Weights of a small segmentation model.
Model: 5.31M parameters, encoder arch mlp_mixer, encoder norm layernorm_no_bias, encoder activation gelu_tanh, encoder layers 14, encoder width 192, decoder norm batchnorm, decoder activation silu, decoder widths [64, 128, 128, 128].
Rows from block 3 of the encoder, named by matrix and row number. Each number is 500 + 50 x the weight over the matrix's rms, rounded and kept within 0 to 999. All counts start at 0. Numbers have three digits each.
# fc1: token-mixing MLP up (encoder.blocks.3.mixer.f.fc1.weight, 96x36), inputs 0-35
fc1.0:551572475473427486528518537450490503534489444450536450485522451473482505467479441474522601492411538555491509
fc1.1:520413463492441495436500504567404572493508449581394545583494493520482533477537508534517500549523495444469507
fc1.2:517494417535514510442463424530494463384509498509577474448438468548627593405466464518541507472449387482528502
fc1.3:483520467545508522448546528549532534500445477516517450601474446478420498496503485485560503505554532556526505
fc1.4:490460556466402451506575535450506521527486631547525391391415497472455507496601462500478443539412549555371487
fc1.5:565544521482524518496572477466470473483507540547517536450526561544488465458503507544534509495469513518486403
fc1.6:471595362526464473459585408449436490465416346509561541497588493492436517492502532455507540531391401557544584
fc1.7:529480516528489461516578415425486481492446554507469541507476461497526463477473493462468601508492477574546470
fc1.8:524406477452558390475473565402439430494461560437562353517546516514512481528561519496545492540466414526465524
fc1.9:498527523502498508485427476487545600513435496494499526465467483487474490533510437475480550532508475507417397
fc1.10:493548525495504458557568614462383384527550483568486538586609547488542466466499492534550561531483465493515473
fc1.11:470425515472470564453411534472587515552491441566603432473490565483515595526497525516471484573539424476506443
fc1.12:489499421559503497495437472462555535476509522501520574552487545501546520476509531579501476473485558442430547
fc1.13:426518501522506480548521553593596595545400451517528477593425421456443450572513487497481505508537600486523493
fc1.14:498507572489531515558527529504488399554580532467457483471428484464412543556499429505528614467521491511545543
fc1.15:525457485566532466528513497475540515518516497537521524541468381481482466492441546409460544460442364477472493
fc1.16:519527455524502534484455437536488554473497438507538519481461444440434509552530545507459495437503545446455482
fc1.17:414573439491491490480587432592567506484535480569479438505481437483474553460420462442392434443499510435494505
fc1.18:568485589567512607408482445520487464510542502509554554465504460515552473449511463570517476494541464414550451
fc1.19:429477557468483495528419610524466514519500551443530497575478534507409539482397374485460459459555393497527468
fc1.20:476441509439607428501410516551442572505481512494568543530569452568571492470511554501494511522552509504449509
fc1.21:525455556544465473550494419555528506510437484559585525462523450529532494525388514558495546477544474478547457
fc1.22:456466447502537499478567488488456411613450549385503622466455431478423591497470395510495502505472470507539523
fc1.23:530514521530512471465421484552473536494503431571526464494483525586560510492532496537528552501508509490479482
fc1.24:527471536527455543521509351595452565579469402532535500462473504510454550538502461488533471478496582468423460
fc1.25:430525492481491555452477513558590534551417497474484542544435442437468479534526519498501487539545462540605494
fc1.26:500473527475496463563578477587409428519528558568445486528537539582508462529478530525542505481499405584480542
fc1.27:501505510498469474535570568479488563606535461455453506552466425424398393598550521478494515520568507549563515
fc1.28:444455455593446473510452522445612428536504442582493489471495474532539498512506495507524510449488549489489469
fc1.29:512501545546547448498586554458473496558518511463483492483480480538494440568482423489526609473423467488528598
fc1.30:546476564549505485443516541471517448425597543512549491465536572558471498449504464520523457406418412394368431
fc1.31:500552486508460491512515601455515476500501533497554459514505510559521515473517516524496527556480488448525472
fc1.32:546464513378535479423439455588480394603458551508483503578548566431461527433473455483536434504448523430580408
fc1.33:481498567493493499565497502504457482447533565515525519533538523513533517494516532479524528462521482517439492
fc1.34:495469561459523465457382479496514558452419534571494569397554492453564538486462505541538551378449443446422456
fc1.35:423475518478493545481522472494471485499499534578528509477553552496492543538531485523505504543516488526463494
fc1.36:538460382485509551486435490511516499504443485549515613467393428444454494538565430458492580541480472420489498
fc1.37:468476504491510519523433417495527600568516370461510509428449533471462456561641546476423532502505491525514476
fc1.38:453505490427535465433452544432611442452461455498450431467420441479595589516524567433465436457545520504535560
fc1.39:521441449371494527497497460390523596503622493496401521490486494513444490419514491445607467565569522362500420
fc1.40:452430487459518484437560493537437584442475475425481493489552539550551538442457547552482524530491485494497321
fc1.41:493447441466529530516504478462536558471487481528535527540529560433551560489551492523515441537529514488440446
fc1.42:462494488445451506419466573365522501503471611415523462540509467485475497453488531524473488553449505493521587
fc1.43:474503538397562499495488540388452570456568505455579504478485426479604483500442522435411478559472565403465505
fc1.44:484440517455471550476533548521540497511391508458451521539576452425439518538373480520524485480523485462492479
fc1.45:433484542530522440467533573534462451494481410478478425509434472448397446477423536486517600490418491431552500
fc1.46:452422523582414534455485603416384458463502507584407520519526490554423559492488496450599489492454487511528520
fc1.47:497345594478458589439385530539456441415433528548505547452394539559532568408473522547532560501350480500523528
fc1.48:477441505523555508511486495450550470600428436518412555477465495462509458510599544435527450527506451575411471
fc1.49:467461507542519484479513474466600470541413625431448565489420479589482473522542481495505491493444557456485452
fc1.50:488454502506508500479496523506504558508453467558532561438523543502592513393420450414442450493481479443495509
fc1.51:509494499517499533486532515502458587484473524498546552550530435496492501448503464429431456471565566470392400
fc1.52:462524422494532462537390463514497533452487539410411488530488450474498502587583435514452482541465528505465512
fc1.53:587443551515576589517474532472504532508568628500396279561595649499526415503518557504565453443512559482477431
fc1.54:583495551549561529448546470503456510410456466605583505465504454516641613431473460523496472480475432504510575
fc1.55:475494454506502489508494559455500566518538525488577493477461559534535516548553538516472492509507505454483464
fc1.56:524462508445348485565549511479419469458408466486455419519605562489538589459584556471360396528453484449517543
fc1.57:521464458482391471468629471462557460489569483501544501513557537527522533452536478518524531490464519525498541
fc1.58:489471471545521376447537433466448490470434546525442513432492553464606434465522426533499503514473542554523539
fc1.59:482539530425491546512462515521450523490501538422531512463519473443461512545447527547500529480531526481510489
fc1.60:531535569508495561484451485526505532428395535517545603431341494570630637438485553606591575496480566497468441
fc1.61:491516477532460535467517604324606450477502492557518507489527498446491575517425531503500484503508485493499530
fc1.62:453445574465480532492519408536592477451548506545509521485492589504520567464532490508560472496550484526476458
fc1.63:491524472472479482494619564455445462559507474493484531496370482520445482563517479412517549488512412479397509
fc1.64:533450479479457509525461593524535467498517409431473523509493491497513540478400419450503489519484435545467513
fc1.65:527485540469499477478468495517489405466551513483480608487516559499540520504510582575492448530535481506505546
fc1.66:414622487551436511429573586553487448537501544472468471503510460494515445492440437484446502530487382513463514
fc1.67:529540423491447494517385521474383424566522486538398459455639397534498495557521547482518436542557459523417449
fc1.68:441520528528477477486472483518509528482443544540543499439510560612502513503526539507486532509529495474521459
fc1.69:516490467430541541555507484484553517539522466479457493585473436411441451577576511516465490507558548568491503
fc1.70:429568537390496411449565488454469386515546537525486480503529553414433406583555481470459568477551545443494341
fc1.71:504377553505471569482446379462513597499503498458491470467455609451453544577494455522445494500596473471437523
fc1.72:575537576428405383552484544406474412451488591450463487523563550555473480472545523492464422446611437415517429
fc1.73:532539471497506392504519389498571299458568479452533490518567514535589427483451537489511469544494478443384509
fc1.74:516411483558512338502456468517463404520557488486538413465469523561475455528557532481499479509490515523630316
fc1.75:518385552536408491437388493556497451517492469472492478584413477496449423512524517501457451489579558487474520
fc1.76:395452570387517500406475524507531575492430510457447404571497512460359407501496457432573556450465488585454517
fc1.77:396457477486435575413504550522409524513525573370487479536450428578511506551594545475441617468420497460548443
fc1.78:395588562457484445495565574476532431547538489487403447526512529446468424590517492478474547506397499446447531
fc1.79:549516486469521507509486516545473466492515494530609622509520537510510417508461491550588542452386510515544551
fc1.80:519538510489363409546505476505493546592635540470449552470444475471445366522473472448455533517347469505500518
fc1.81:547483460511490526478621405413529538493532512436533530487539557471474590454523510501575488439514500501522477
fc1.82:495471509443560520495512445487575456569415483445484567452504498488528468573519452450452481513537589461424479
fc1.83:503478483532478446501453516503516439451599392495591452546441516567415545439494552415587425495523496543455496
fc1.84:390517436523462419534585454525552471367339486561439330519529472508468578488471487440545560505495552432492498
fc1.85:529447554490540495456431484514571593520534514525538550439456576592484462532562535500551526431485517470461496
fc1.86:523534466457515467487485570487443550465572534530508478459555541528505537461507546535502444438500513530526500
fc1.87:454511443505406460414505506532471438534583520557448591462592432494468448491427539518477497518502540490475551
fc1.88:456472457551512455498473503533415447550558425592438491550354528368517464537567500548464461475560488496499513
fc1.89:544507451495495476485523534579425527499515470440483508515441470414566452439455477577526583493558570525534548
fc1.90:399546417443479513470502426489456463478510523410535524419459445478436498468495572521534575451605492460587593
fc1.91:528501480538497518535472467464528507502481519464532465495492479560636675548584594506405455454510503479515526
fc1.92:510491492452534476554548566461485533566479488494477497514460454387489511516509510494413536486411427372491477
fc1.93:519513485404431538434493375412466413456519452468416410540556487545557610443518505504503508525561523474425599
fc1.94:513446543522511444444570528477459435555619511508514514493543529524497529439554526509472564516538475494554429
fc1.95:523528512566493507469546534567442424540482518494510520482475550453459486555657501493459468509429563489542542